{"encoder_arch": "convformer", "model": "model that answers yes/no questions on an image's attributes", "dataset": "simulated grey scan slices of phantoms with and without marks", "train_examples": 245000, "image_size": 64, "crop_scale_min": 0.8, "horizontal_flip": false, "translate": 0.12, "questions_per_image": 4, "encoder_norm": "layernorm", "encoder_norm_position": "post", "encoder_activation": "gelu", "encoder_mlp_ratio": 4, "encoder_parallel_block": false, "encoder_inner_norm": false, "encoder_patch_size": [4, 4], "encoder_conv_stem": false, "encoder_depths": [2, 3, 3], "encoder_widths": [48, 96, 192], "encoder_kernel_size": 7, "fusion": "prefix", "fusion_encoder_width": 192, "fusion_encoder_layers": 8, "fusion_encoder_norm": "layernorm", "fusion_encoder_norm_position": "pre", "fusion_encoder_activation": "relu", "fusion_encoder_mlp_ratio": 6, "fusion_encoder_head_dim": 32, "fusion_encoder_fused_qkv": true, "fusion_encoder_bias": "none", "fusion_encoder_qk_norm": false, "fusion_encoder_parallel_block": false, "fusion_encoder_inner_norm": false, "fusion_encoder_drop_path": 0.1, "fusion_encoder_positions": "sincos", "fusion_encoder_connector": "mlp", "init": "trunc_normal_002", "residual_init": "scaled_by_depth", "optimizer": "muon", "muon_scale": "original", "lr": 0.018, "momentum": 0.85, "nesterov": true, "orthogonalizer": "newton_schulz_5", "adamw_lr_other_params": 0.00072, "steps": 8700, "batch_size": 384, "epochs": 13.6, "lr_schedule": "linear", "final_lr_fraction": 0.01, "warmup_steps": 1740, "weight_decay": 0.007, "adamw_weight_decay_other_params": 0}
Rows from block 4 of the image encoder of a small model that answers yes/no questions on an image's attributes, named by matrix and row number. Rows with one number belong to one neuron. Each number is 128 + 24 x the weight over its row's rms, rounded and kept within 0 to 255. All counts start at 0.
After each neuron's rows are labels from the 100 images, of 14848, where the neuron reaches its highest value: "lies over" is the class under the peak; "strongest on" is what is common among them. Only what is clearly more common there than usual is listed. The data: simulated grey scan slices of phantoms with and without marks.
# fc1: MLP up (encoder.blocks.4.mlp.fc1.weight, 384x96), inputs 0-95
# fc2: MLP down (encoder.blocks.4.mlp.fc2.weight, 96x384, transposed), outputs 0-95

fc1.211 [151 121 118 127 132 147 112 120  92 162 146 104 127 168 114  97 139 113 132 126 127  84 111 141 167 137 114 147 142 138 105  99 159 108 103 156 148 122 166 127 100 141 163 161 148 124  85 125 102 135 108 136 174 159 116  73 124 146  95 117  99 151 145 135 133 136 119 170 139 119 138 160 112  79 130 139 131 109 152 118 137 115  90  85 102 130 196 155 101 153 117 104 111 129 162 112]
fc2.211 [143 178 108 128  74 136 133 107 124 128 148 156 140 108 114  82 140 108 126 137 104 105 128 143 173 128  50 128 114 164 112 142 140 129 129 119 122 116 138 133  98 158 109 120 131 156 135 125 148 120 130 158 123 147 165 152 134 106 124 103 124 123 129 129  89 135 133 110  96 143 134 124 172 106  99 115 146 114 119 137 108  72 119 106 110 172 189 143 114 179 135 103 151 179 129 125]
lies over: air
strongest on: streaks

fc1.39 [167 128 152 155 127  92 104 145 136 139 159  99  85 136  96 164 109 169  99 141 128 120 154 136 165 128  99 115  87 122 143 120 143 117 134 136 126  93 160 108 128  93 107 141 101 138 140 103 114 154 132 107 127 103 152 136 123 163 119 121 133 179 138 176 146 133  84 120 143 100 126  77 150 151 139 130 163 138 167 106 142  98 148 105 139 125 123 105  85 167 136 103  97  98 118 163]
fc2.39 [127  99 129 145 145 127 110 166 128 111  57 157 137 138 175 157 158 122  87 109 139 113 146 120 117 115 141 130 125  93 174 112 149 142 123 149 117 120 137 107  64 102 143 101 146 137 177 129 124 192 143 140 143 156  87  99 135 134 135 174 141 107  96 155 135 113 130 162 110 108 134  75  93 162 122 140 137 147 141 128 138 134 148 140 129 111 107 112 124 109 123 115 101 123 132  99]
lies over: air
strongest on: streaks

fc1.331 [149 101 140 128  93 124  76 123 165 163 120 115  72  86 130 159 170 151 146 141 133 127  90 123 104 180 124  97 105 141 152 103 121  90 125 129 140 104 140 128 160 120 106 111 134  93 115 127 122 180 149 136 153 169 111 174 126 148 135  80 141 134 167 138 100 167 149 129 136 122 141 141 144 147  98 106 132 132 125 126 128 164  85 110 136 148 114 141 143 124 110 101 122 111 133  90]
fc2.331 [ 71 167 146 149 140 100 166 101  88 154 124  99 101 151 156  88 179 142 131 137 134 124 122 163  79  93 142 159 167 129 136 145 131 137 105 109  99 109 132 144  95 167 121  92  98 189 147 143 176 112 126 141 141 143 134 124 128 156 136 134 115 130 132 116 113 105 141  92 127 107 155 139 115 112 116 103 104 121 128 120 144 109 101 111 116 122 146 119 160 118 149 168 108 105 160 141]
lies over: lung or cavity; mark
strongest on: ring

fc1.48 [125 118  90 148  92 145 108 159 112 122 132 164 106 107 125 154 108 116  80 125  99 128  67 124 101 145 106 117 137 150 106 122 113 135 155 153  73 120 158 163 138 112 118 114 124 127 129 121  99 159 148 176 108 128 143 146 133 139 112 136 118 152 178 110 149 163 175  97 139 137 121 156 145 184  98 139 144 145 103 113 104 124  83 116 107 130 110 163  99 117 119 107 154 137 163 112]
fc2.48 [ 91 150 165 108 140 119 111  95 129 158 136 136 144 163  99 149 122 147 146 125 159  96 168 100 121 122 132 116 126 158 181 142 152 150 131 131 144 142 129 116 144 168 101 109 135 117 125 101 163 119 123 123 157 124  74 146 121 106 151 134 136  80 126 127  99 102  77 108 134 155  81 173 139 142 111  94 104 103 120 172 130  90 158 127 137 144 145 126 131  96 145  86 146 154 134  97]
lies over: mark
strongest on: ring

fc1.96 [ 97 105 148  99 114 154 150 116 130 137 135 141 113 131 156  94 137  67 120 113 109 149 117 121 144 115 110 136 125 128  95 191 157 116 173 118 149 132 118 160  99 125  93  99 177 148 123 114 136 116 121 148 146 128 158 128 151 103  77 139 129 139 184 144 143 129 161 125 104 102 116 148 132 122 150 143 150 138  67 142 105 124 164 157 120 161  74 125 107 101 140 124 111 123 124 100]
fc2.96 [127 105 132 127 123 102 116 103  76  66 125 115 124 154 146 134  97 145 133 124 140 107 128  97 124 122 136 125 113 105 164 142 141 137 107 121  91 118 159 101 127 160 130 153 113 129 133 123 156 127 150 133 168 148 139 163 113 155 155 117 158 140 107 121 109 136 108 131 130 137  96 129 140 113  88 122 112 131 138  99 156 115  88 119 128 109 197 161 178 168  86  96 189 114 128 170]
lies over: lung or cavity; mark
strongest on: dark spot; chest

fc1.228 [156 155 132 131 156 121 125 144 120 141 119 127 162 146 102 106 145 138  94 136 132 145 166 102 135 130 116 116 101 126 123 154 128 118  74 116  97 171 108 170 111 130 107 128  81 155 128 114 144 185  97 107 120 114 130 131 145 119 111  83 130  72 127 121 111 134  88 106 173 122 103 111 116 136 128 112 146 134 129 167 104 152 129 118  94 156 183 177 118 169 140 105 154 152 151 115]
fc2.228 [108 159 120 131  91 150 124  97 138 157 121 140  86 115 113 172 110 150 125 194 144 126 107  97 115 132 140 121 132  98  94 131 163  98 170  91 155 135 139 137 141 150 109 138 146 116  96  93 121 147 136 140 120 147  99 127 117 176 140 125 141 118 152 126 169 109 155 108 104 120 159 130 154 133 146 145 123 132  99 109  88 128 139 110 142  76 101  99 155 115 121 167  95 183 129 101]
lies over: lung or cavity
strongest on: ring

fc1.291 [152 114 109 103 151 124 129 124 146 128 127 149 109 152  97 151 182  92 143 147  71 165 137 117 117 107  96 139 175 121 155 123 124 121 123 101 134 135 132 112 126 140  96 172 143  86 127  90 111 130 143 114 119 163 143 165 103 108 112 125 164 139  98 119 108 128 104 133 135 102 157 152 172 109 142  94 158 131 155 105  86 116  95 187  91 129 144 140 121 121 140 144 121 160  92 151]
fc2.291 [103 130 124 147 128 116 197 127 109 107 150 126 146 109 133 105 183 122 126 137 132 115  83 177 145 137 143 121 145 132 155 184 138 136 119  99 137  84 133 163 125 109 185  96 132 122 123 148  98 138 100 138 120  84 152 111 110 123 151 111 138 125  95 151 156 134 124 119 129  84 100 127 112 150 105 109 124  95 185 105 145 159 141 113 135 102 106  97 135  91 116 154 145 124 114 148]
lies over: air
strongest on: noisy

fc1.5 [125 134 162 131  93 120 123 168 130 137 104 151 127 148 133 144 108 133 124 133 113 152  78  93 137 129 107 111 107 154 157 147 126 129 143 143  81 133 117 196  85 113 126 160  91 120 122 120  96 123 118 147 119 119 100 159 126 161 119 127 115 121 140 135  89 186 134 127 146 111 101 141 143 131 128 118 120 184 142 139 130 160  58 107 122 154 175 139 128 138 109  76 146 135 125  96]
fc2.5 [ 93 153 128 144 115 131 152 141 138 142 136 114 110 125 107 107 135  96 109 143 151 118 152 192 172 131 160 104 157 121 111 138 109  96 163 176 123 117 164  79 107 111  99  85 127 172 156 114 181 128 114 135 111 113  97 102 137 131 145 100 101 133 137 129 124 160 140 105 160 156 129 163 118  96 147 154 136 140 126 160  75 114 157 132 153 117 101  97 108 106 155 117 121 140 118 123]
lies over: lung or cavity
strongest on: ring

fc1.350 [115 115 157 121  92 102  93  96 128 145 129 125 156 122 151 130  89 169 179 129 155 133 122 127  97 113 132 113 110 146 155 142  84 150 145 142 142 135 192 103  84 103 135 106 150 111  89 113 180  92 141 122 134 132 123 167 154  91 181 108 142 121  98 111 117 114 133 114 109 136  94 118 157 135 152 136 147 169 119 101 111 108 128 169 140 107 142 126 128 125 129 156 130 158 122  95]
fc2.350 [178 124 144 136 107 142 115 105 121 132 112 170 113 105 114 140 156 129 127 124 164 160 119 142 146  96 130 139 153 137 119 153 158 159 138 132 103 129  70  85 156 123 110 102  88 119 103 161 112 154 119 103 139 146 141 123 149 122  71 132 144 177  84 144 108  83 161 117 175 141 139 115  84 104 105 140 110 111 120 143 130 157 102 123 134 158 130  84 157 127 137 129 108 156 157 131]
lies over: air
strongest on: streaks

fc1.90 [159 140 104 136  79 173 139 108 132 130 145 165 117  88 121 121 118 107  86 108 106  68 122 163 176 137 131 141 113 121 117 146 152 103 127 143 150 108 138 170 122 147 166 133 136 129 108 145 139 114 113 115 101 109 162 104  70 109 115 147 126 132 139 152 167 115 130 125 130 135 140 147 128  95 147  98 121 158 139 122 105 110 193  94 111 142  88 144 115 102 174 123 102 138 118 150]
fc2.90 [103 129 136  89 115 121 123 142  99 169 122 156 126 122 146 135 124 121  85 133 140 106 132 148 120 119  64  91 155 159 133 156 149 134  65 112 130 160 123 163 130 105 119 136 127 119 200 123 157  94 175 102 155 176 169 122 107 146 131 118 141 116  99 184 128 105 133 126 107 161 113 130 134 105 111 148 135 100 157 158 136 121 124 117 136 147 128  88 122 108 118 122 128 136  99 119]
lies over: air
strongest on: streaks; chest

fc1.238 [143 124  83 103 124 172 126  95 148 121 151 149 130 147 154 130 105 148 145 133 119 137 128 115 128 154 123 160  67 124  95 105 140 154 151 154 157 153  99 106 166 121 110 170 189 103 171 158 140  95 139 106 133  92  95 119 127 107 148 127 142 128  98 111 114 136 124 142 158 124 122 117  98 148 148 108  99 142 144 109 100 144  79 135 116  72 108 162  96 146 143 119 140 136 105 133]
fc2.238 [124 152  92 191 160 151 117 137 128 128 120 125 112 152 126  89  85 116 113  94  98 130 154 158 125 160 146  94 148 117  98 124 152 122 118 187 103  86 127  97  87 119 145 117 130 107 158 112 152 134 147 124 170  82  98 140 143 152 114 162 116 121  64 145  98 136 138 146 129 121 157 119 117 142 133  99 140 138 126 115 166 102 138 110 120 143 107 153 152 163 122 154 108 120 144 144]
lies over: lung or cavity
strongest on: chest

fc1.324 [117 134 107 156 130 116 180 173 108  98  80 131 120 125 113 144 125 164 150 152  95 165 134 137 109  92 109 129 110 130 111 149 132 130 173 139 118 161 135 129  99 128 120  97 147 100  82  98 151 128 152 131 119 110 121 123 101  91  88 122 126 158 178 117  97 143  98 134 130 128  75 156 157 112 175 157 132 144  84  84  98 155 152 129 134 103 133 140 152 121 133 117 119 147 141 134]
fc2.324 [136 124 135  97 122 113 108  73 102 154 123 152 159 144 162 138  98 129 105 125 163  93 138 131 167 148  88 139 138 120 177 134 120 148  95 138  99 129 120 152 130 158 105 160 144 142 133 119 124 130  98 108 159 120 147 127 129 157 159 105 153  92 122  87  92 131 148 115 152 125 138 100 147 114  75 158  95 122 127 137 126 146  95 161 100 152 112 133 138 122  90  97 189 108 117 162]
lies over: lung or cavity; mark
strongest on: dark spot; chest

fc1.91 [157 117 152 131 134 106 118 150  74 108 126 131 118  66 103 150 119 125  96  97 137 172 170 137 159 105 129 133 108 143  98 141 136 110  99 102 141 128 141 151 123 129 129 106 166 141 156  92 140 125 119 101 113 151 139 133 132 125 156 103 163  89 152 138 109 139  82 137 141 145 139 113 122 116  47 160 162 130 134 135 144  92 155 154 151 110 147 143 110 120 157 131 145 154 153  87]
fc2.91 [158 129 103 169 118 127 127 158 129 121 174 110 102 124 128  94 111  33 124 147 133  93 168 122 114 136 124 111  98  93  92 129 124 132 172 105 101 112  97 145 112 157 101 103 106 118 153 134 139 137 152 147 148 114 126 156 162 123 122 154 133 152 144 109 120  99 138 126 121 143 115 118 107 138 192  94 118 134 144 111 149 150 117 106 150 145  92 148 139 146 131  98 174 108 122 145]
lies over: air
strongest on: streaks

fc1.73 [172 135 140 117 144 116 158  85  98 146 129 123 131 121 113 161 113 143 147 136 129 112 135  95 110 127  92 128 140  92  97 145  99 153 138 168 136  89 135 173 152 130  95 121 142 108  89 160  93 127 164 145 128 123 142 135 107  92 159 131 120 112  94 123 123 174 124 106 100 151 164 148 130 157 106 102  93 145 134 172 106 109 119 165 109 145 163 104 118 111 101 118 135 154 125 188]
fc2.73 [110 130 173 151 157 108 154 115  75 104  98 167 166 106 127  92  96 103 106 127 125  66 164 112 121 111 159 124 145 162 156 132 108 126  88 148 146 150 143 141 131 164 166 139 130 114 149 119 145  95 109 107 153 120  97 133 120 137 127  82 141 130 151 104 135 152 149 160  98 128 128 121 129 154 164  73 131 124 136 139 119 121 112 127 121 131 119 133 134 149  95 149 156  65 130 137]
lies over: air
strongest on: low contrast; limb

fc1.196 [133 124 124 169 128 113 183  95 131 119 123 108 137  92 159 154 110  98 113 164 102 115 157 168 109 112 109 100  90 150 123 132 165 163 187 133 136 152  98  98  77 108 137 148 123 133 123 103 149 104 119 141 114 146 146 108 106 112  98  93 123 140  97 118 145 137 191 130 156 150 117 135  88 153 139 136 139 110 158 139 151 129 153 132  77 124 116 147 102 107 153 129 112 103 137 133]
fc2.196 [122 143 107 132 119 154 143 146 106 108  71 134 135  86 127 151 108  92 103 145 142 137 138 128 112 131 141 117 145 146 124 160 107 105 104 154 127 121 119 132 174 156 111 135 143 146 161 126 127 128 131 128 126 175  93 121 116  58 114 113 157  62 124 119 146 121 177 136 116 171 110  87 149 181  95 126 145 162 140 141 131 111 113  79 142 124 144  83 142 117 150 146 140 140 135 136]
lies over: lung or cavity
strongest on: ring

fc1.250 [163 102 149 109 118 128 115 147 141 161 140 139 134 153 134 123 143 147 183  77 166 119 136 136  82 137 103 124 179 105  99 153 137 142 121 165 140 100 117 132 106 124 108 139 137 147 120 144 121 116  89 109  79 121 128  66 157  93 115  75 172 171 137  98 138  92 114  87 138 131 144 115 120 162 135 142 139 142 140 103 122 166 117 127  96 140 115 157 112 131 119 157 136 136 144 136]
fc2.250 [118 164 172 133 120 152  99 111 118 151 155  87 104 126 137 106  76 129 128 130 101 145 113 124 118  83 112 120 101 126 139 103  87 142 148  86 133 183 129 122 140 109 144 140  87 128 120 131 127 132 150  97 148 121 101 185 143 138 168 177 142 128 133 173 125 143 116 143 134 142  95 178 141  95  92 144  99 105 139 132 113 128 107 127 138 114 126  96 145 146 169 139 145 135 171 146]
lies over: organ
strongest on: several spots; head; side: left half

fc1.31 [148 149 133 105 126  66 129 102 155 117 211 172 113 136 125 152 163 128 163 172 116 113 108 125 166 154 191 120 112 122 107 129 129 145 102 104 111  98 106 125 105 145 132 140 123 129 126 124  96 127 119 119 112  97 105 109 112 121 147 118 109 120  81 134 123 122 129 136 104 123 141  83 130 153 113 172 176 135 170 146 128 116 132 140 152 142 125 117  97 103 141 138 147 154  91 124]
fc2.31 [134 116 123 130 118 160 150 141 132 110  71 117 120 142 129 173 108 130 164 137 125 128 116 105 108 102 107 113 169 161 124 151 117 132 121 116 122 148 166 143 111 114 125 120 147 170 138  78 151 123 150 176 135  88 138 168 171 113 136 143 162 123 131  97 114 121 111 138 143  95 150 151 129  84 128 117  92 144  91 163 135 113 147 121  57 128 118 157  99 127 126  97  76 140 140 125]
lies over: air
strongest on: streaks; noisy

fc1.92 [101  98  90 113 105 132 143 122  97 114  97 172  94 113 136 154 141  98 135 114  72 142 124 142 141 154 112 155 120 172 123 122 104 122 106 149 164 146 134 178 137  91 106 108 127 159 132 115 128 120 136 131 150 134 141 147 130 153 130 115 119 119 135 150 135 113 149 118 115 150  99 110 194 111 156 175 165 149 122 113 101  72 144 104 135 168 131 117 138 105 163  98 135 133 148  79]
fc2.92 [131 155 129 142 105 153  84 162 156 149 150 146 173 207 156 135  96 160 153 126 152 115 135 106 117 120  79 104 140 164 119 141 126 104 141  87 157 107 137 108 178 145 104 122  95 139 106 140  75  97 139 142  94 121 139 134 106 132  98 110 183 125 127 111 113 127  84 135 104 156 119 125 148 105 125 102 112 118 145 150 143 135 124 101 128 146 132 137 158 120 107 103 145 125 127 143]
lies over: lung or cavity
strongest on: chest; dark spot

fc1.320 [141 127 135  99 122  66  85 123 129 123 140 129 126 102 133 149 163 103 155 135 122 111  94 129 103 127 106 150 111 135 103 117 136  90 152 148 162 148 135 112  68  80 117 139 143 130 201 144 130 113 140 144 136 111 121 114 151 136 137 105 114 138 130 104 140  94 100 122 128  81 163 153 105 110 125 138 138 124 113 111 137 126 183 128 177 121 161 177 122 143 149 175 135 144 143 110]
fc2.320 [132 125 104  99 112 152 126 101  96 124 125 116  93 152 156 116 114  89  61 114 186 120 145 136 142 106 107 140  97 128 142 168  98 152 124 128 117 196 115 134 127 135 149 114  97 140 119 159 101 159 147 113 148 153 135 143 161  99 141 132 125 108 121 170 177 148 113 114 158 145 108 163 148 134 109 174  99 117 138 119  97 131 128 106 104 108 157  87 142 120 113 127 148 130 146 150]
lies over: lung or cavity
strongest on: chest

fc1.239 [151 138 124 128  71 153 148 112  84 141 180 164 136 129 124 152 112 119  73 127 165 120 112 159 157 146 155 141 148 122 150 162 153 152 114 163 157 107 164 124 124 138 109 169 103 110 125 111 120 112 137 113  90 127 126  98 114 120 133  92 132 111 143 130 154 121 111 131 140 133 125 124  95 108  81  87 138 175 158 108 104 124 151  73 110  98 152 143 142 147 145 143 143 100 133  96]
fc2.239 [122 113 119 127  85 115 127 112 112 141 118 122  87  95 149 131 128 132 126 114 130 145 148  88 155 100 126  89 160 159 161 127 114 156 148 152 108 151 148 140  80 187 121 113 123 134 166  91 111 119 106 142 170 146 171 155 126 147  96 159  70 125 126 154 132 159 160 134 119 110 123 128 103 154  93 123 146 129 117 125 105 148 132 110 119 134 142 103 136 121 141 101 111 190  86 164]
lies over: air
strongest on: streaks; noisy

fc1.174 [127 132 141 128  78 120  91 132 119 115 134 119  94 101 133 149 141 130 183 147  85 116 132 121 180 151 129 148 123 130 156 122 125 119 132 158 120 108 109 188 136 134 134  80 115  94 125  89 132 132 118 137 137 129 119 186 157 145 130  89 111 125 131 149 125 134 182 102 114 149  73 148 136 108 118 158 152 138 110 111 143 113 124 156 109 158 143 139 119 169  93 104 113 130 156  79]
fc2.174 [ 72 132 164 173 148 150 161 109 136 113 150 101 139 106 123 149 149 113  82 119 149 129 156 102 136 130 116 107 115 150 146 136 131 115 106  88 149 140 165 139 113 130 136 141  87 173 109 137 107 137 106 132 102 154 117  97  85 112 120 131 108 157 138 138 142 135  98  87 138 101 156 157 128 117 132  84 156 126 171 166 123 143  81 122 145 145 128 103 143 115 181  95 151 121 165 121]
lies over: lung or cavity; mark
strongest on: dark spot; chest; side: left half

fc1.222 [143 148 122 137 159  89  90 105 105 143  89 105 101 184 117  89 157 120 133 152 149 131 101 144 121  84 109 102 133 181  90 120 109 139 154 156 109 146 116 107 124 135 125 130 130 131 157  83 148 160 112 123 163 165 147 112 149 100 179 112 116 145 140 162 133 109 153 102 155 125  96 121 122 138 122 153 135 155  89 146 110  75 147 116 174 116 122 144 123 126 147 130 130  94 127 119]
fc2.222 [113 139 117 102 157 131 137 157  72 117 134 146 113 108 147 113 123 120 137 161 126 151 130 129 169 133  84 125 103  75 127 125  92 154 110 177  94 147 156  85 121 155 144 123  82 126 139 149 131 149 141 128 135  95 164 132 109 109 147  99 120 185 134 126 124  85 149 138 138 118 139 111  98  86  87 123 113 139 104 171 150 144 118 111 111 162 141 167 117 157 119 161 143 126 105 118]
lies over: air
strongest on: streaks

fc1.77 [107 143 100 121 100 102 153 153 100  92 104 117 129 126 172 143 140 141 131 143 108  83 129 112  72  93 142  59 163 146 139 121 130 162 141 124 150 124 127 116 119 134 149  79 194 135 115 136 153 128 135 142 120 128 125 111 160 124 120 126 142 160 169 153 122 144 114 124 109  82 150 141 147 147 126 155 138 150 103 144 183 114 131 105 128  95 136 133 122 114 114 110 145  67 144 118]
fc2.77 [163 171 163 115 126 104 177 112 117  93 144 124 145 170 135 123 135 146 142 136  99  72 117 132 116 137 101 158 130 131 142 133 161 112 144 128 112 127 147 126 152 144 108 116 111  95 172 125  79 114 117 156  94 106 131 157 109 107 104 159 131  89 118 113 151 161 146 100 127 155 156 125 134 155  95 112 106 137 115  93 110  88 115  86 116 155 142 114 148 141 138 124 141 190 150  94]
lies over: organ
strongest on: limb; side: right half; crack in bone

fc1.45 [158 162 132 116 106  92 114 118 125 160 105 144 130 109 109  98 159  72 139 147 158 102 136 147 131 134 113 128 139 178 129 136 107 137 158 127 138  94  80  97 140 100 163 126 127 132  95 147 146 159  88 134 158 120 104 123 128 120 140 136 138 139  75 153 146 186 141 101 166 176 148 109 121 113 113  89 133 122  97 106 133 151 137 153 100  89 130 144 134 122 123 156  85 153 120 122]
fc2.45 [102 158 171 128 142 107 100 141  91  91 140 144 118 151 115 121 103 116 141 111 104 130 158 137 111 139 134 144 128 156 118 109 148 133 121  98 116 147 138 116 138 120 129 105 124 149 129  74 112 110 161 102 121 119 162 153 110 142 138 125 109 129 170 108  85 185 130 174 148 124 160 128 115  85 140 114  58 151 114 122 143 119 130 163 187 125 117 159 124 131 129  63 134 150 148 126]
lies over: organ
strongest on: noisy

fc1.225 [128 113 167 110 124 109 134 140 135 111 120  87 192 116 136 124  88  96 136 129 137 137 124 128 116 113 114 168  90 113 132 125 101 144 106  60 135 102 110 129 117 145 117 171 168 156 131 181 125 107 159 154 134 136 128 122 135 147 131 104 150 167 114 180 182 128 155 141 162 107 135 133 152 116 137 144 106  97 124 111 128 122  76 139 103 115 149 133 107 141 108 128  97 105 152 160]
fc2.225 [138 139 157 105 145 145 122 173 148 152 116 118  97 137 128 146 161 117 117 110 121  61 116 124 120  97 115 126 118 125 132 148  97 157 156 114  88 155 114 126 148 103 147 124 100  95  90 132 175 139 143 132  94  92 152 131 143 145 105 126 121 153 135 120 115 151 109  99 127  99 103 114 144 112 128 202 148 105 115  97 145 128 161 143 143 147 109  87 129 119 167 109 144 183  86 132]
lies over: organ; mark
strongest on: dark spot

fc1.202 [111 129 128 124  91 143 129 120 130 138 148 197 106 144 151 134 113 147 105 103 156 101 106 118 123  71 153  93 136 101  95 134 109 148 140 166 131 114 179 105 101 126 116 114 150 114 158  96 134 159 166  90 120 162 140 159 113 110 156 113 123 116  89 157 115 110 117 131 124 174 109 131 118  92 121 173 133 158 168 121 139 148 117 120 103 122 145 135 150 139 125 155 117 110 127  70]
fc2.202 [129 136 119 115 124 132 129 168  87 130 164  95 129  78  84 126 120 132 149 140 101 148  93 161 162 151  97 160 125 138 118 151 120 125 142  90 149 167  96 145 100 154  98 117 108 170 174 128 129 113 102 131 132 109 133 161  98 118 148 118 162 140 126 132  93 126 120 118  98 120 132 127 166 117  92 114 114  92 119 132 136 113 126 116 140 145 153 109 124 164 138 108 112 204 177 113]
lies over: air
strongest on: streaks

fc1.179 [129 130 110 130 120 145 137 107 149 130 134 114  99  72 112 144 135 126 100 127  88 137 161  91 121 140 159  82 120 152  96 133  88 108 129 118 109 156 161 104  82 139 154 120 136 135 130 131 118 164 139 139  99 138 129 151  94 113 112 106  99 154 178 184 119 156 183 140 155 144 126 152 118 167 125 135 167 143 124 110 123  94 138 128 157 142 157 121  66 106 150 103 147 122 128 115]
fc2.179 [132 140 121  75 133 174 123 147 115 128 131 104 146 117 137 146 122 105 158 111 135 131 129 122  98 148  90 131 140  60 134 131 103 153 113 123 128 135 154  93 156 131  88 168  82 150 114 131 140 128 136 109 121 114 131 123 115 140 126 130 123 102 125 122 145 132 124 149 108 152  75  94 146 133 104 104 131 150 114 157 205 170  98 162 123 110 166  94 112 148 166 143 143 168 121 104]
lies over: mark
strongest on: ring; side: left half

fc1.367 [132 149 190  90  86 148 139 150 108 140 133 194 107 141 183 147 102 147  93 107 149 122 125 127  87  88 135 153 148 118 104 145 102 116 139 123 122 136 145 133 104 108 140 118 108  99 146  97 168 120 133 136  72 103 134 159 107 135 148  89 139 120 132 115 133 116 141 155 147 109 118 127 127 160 160 154  93 155 133 101 117 134 180 108 124 120 134 165 150 130 133  94 126 121 105 102]
fc2.367 [125  99 107 162 152 135 147 189 145 125 150  95  98  95 136 107 121 133 123 102 141 120 145 133 110 132 128 107  94 156 137 137 157 153 153 158  96 134 107 103 117 162 104 151 140 166 111 113 103 115 129 111 153 129 131 162 111 114 156  97  63 147 129 151 114  97 138 156 110 135 162 136 142  93 133 121 148 113 116 141 148 114 130 150 139 110 116 146  65 180 165 109  85  95 134 112]
lies over: air
strongest on: streaks